Weights of a small masked spectrogram model: activation silu, adamw at rate 0.0026.
Rows from block 5 of a small masked spectrogram model, named by matrix and row number. Each number is 128 + 24 x the weight over its row's rms, rounded and kept within 0 to 255. All counts start at 0. Numbers have three digits each.
After each channel's rows are labels from the 100 clips, of 14848, where the channel reaches its highest value: "responds to" is what is common among them. Only what is clearly more common there than usual is listed. The data: single notes of 20 synthesised instruments.
# sq0: squeeze pointwise conv (model.blocks.5.sq.0.weight, 52x208x1x1), inputs 168-207

sq0.31:126134153116108113110207175129119084159072117100060117135149077144145124138074132124138107135124135123099165092130103111
responds to: rumble; clipping; text has "clipped"

sq0.19:134117153134121114095104119149135103110114108151143149116121163142101077095157127100156148133104149083138117129180135134
responds to: mains hum

sq0.29:150115118143181137117097112135143076063119141101117159141144109116101065142101160121124108108132121118135141148119149119
responds to: octave 6; D; vibraphone-like

sq0.16:125145099123128136074151083148118143141098066143095152081075125156138118190043136137054144095120213101084144152121138129
responds to: mains hum; clipping; text has "clipped"

sq0.10:163111141098138119131116096163088114093118139159153139127116135129134151131124143162119122133084123151161159123153144181
responds to: white noise; clipping; text has "clipped"; thin (high-pass)

sq0.26:097174169105089123117182169133105090127157078134118126107130087132175146103160155142123102163121131112116134091148089141
responds to: octave 6; D; note: D6; A#

sq0.17:129115145179165118102154161058131104065147129118121188127141103105103145147122128181111103153180158113139126158102096161
responds to: slow attack; flute-like; text has "string"

sq0.46:137088138143114108075128071114149163139183064152156112122121139110146076131125140131125111138156163157165088113150136158
responds to: octave 3

sq0.35:110081102151092093126106141153127111127111128113100083092137123141217114149136130105138141112108103147089164078134100120
responds to: octave 6; flute-like; instrument: clarinet-like; note: E6

sq0.34:090177117166108137125138075087110167089138103114092162153128110114161139135146160166145099156094113115131166144118165096
responds to: clipping; text has "clipped"; sine tone

sq0.28:104099148144138124146152131135101173148152101136119153107107104097135069089153070141135104119125104085142099133121100098
responds to: octave 6; G#; pitch class: C; note: C6

sq0.11:174180113103146142108139102152092152139122121134148176177115140137113112148131136104151113121111153153092130123135127132
responds to: muffled (low-pass)

sq0.40:142123142126107150138134130138129107125126118132132132108119117113115119135127126103106135142149172144105149135147164129
responds to: clipping; text has "clipped"; octave 2

sq0.30:129145105129148078123180109112143115212121096101127129142167104124130133125121123175099128121128110113121133161140154103
responds to: organ-like

sq0.48:160163107135098128146141108163118117155132145162098139137147120147147136092095113138098120150090105093077104170133122137
responds to: decaying tone

sq0.47:155129096191107119174128071061118113164128119101104092118144100159089156143140140155049134108113129159120104122103150116
responds to: square lead; sine tone

sq0.23:124103146137118121128114128114137117108126150113141125111128140119133133144143150145146143097148126127128106113131153127
responds to: sine tone

sq0.18:138147155132111097162141112153134137142129133166132169134113105124119128092141159126103127131108106135115086096181136152
responds to: mains hum

sq0.27:106148111128096095091121113107140136140085107127074104098106123129142106176113141117207104174157092129094140135135132166
responds to: octave 3; slow attack; horn-like; octave 2

sq0.49:086120123133137150189105096080136117134160148097166094092125126083155091145180123118127141119143099166117128088162126092
responds to: square lead

sq0.21:064126134127178105134107151123149130139085125157153095124057179093151146125183123201102138133134182116102058146097119127
responds to: mains hum

sq0.6:121150163159121163107112197098129098205118077091144148157117144115131092142116121127146122108134118128105181101136098095
responds to: F#; A#

sq0.51:078114145148150136133095071133144116142152147200148137192113105068108130133112124116080115155083125131147129125137134102
responds to: mains hum; clipping; text has "clipped"

sq0.43:140137122110119126121127131141140146163136094127108113109127118141127151117105115121111123138111126110116121127132146142
responds to: octave 2; clipping; text has "clipped"; bass guitar-like

sq0.41:147113124114101160110129104123093151090136108103077133143133101129090117137125110128091130107107139098135133116147133142
responds to: thin (high-pass)

sq0.36:139133112137088151115131115109152148154135118118161137116133170138142113106145181121116129109115137145146107137149143106
responds to: decaying tone; white noise; pink noise

sq0.1:068159123115150103113113150110161115132166118109097043090174125117109181161132116095082128148095092137084120174135145185
responds to: white noise; clipping; text has "clipped"

sq0.14:161142084135123126090143138069095141162166108118140077118103149133111087174155151159165067040133168144126162056117148161
responds to: thin (high-pass); mains hum

sq0.13:113097163144113123095112176075164154164116115165064127156171043103126140094124111087154138114078021151165130116092115133
responds to: mains hum; octave 2; clipping; text has "clipped"

sq0.22:144167142129147111114147094085100154128084129153132180144098159082117134163104136148107106118090109141113149114148091125
responds to: mains hum; thin (high-pass)

sq0.8:131088115130126110139136093096128141179123093125044161134101090094097117197122128136163147102143121116067118113081139167
responds to: short note; octave 2

sq0.2:119136128160135110113153121123110098110162136112106169136133137108168132150146148107140120131097111149135148145115084117
responds to: mains hum; octave 6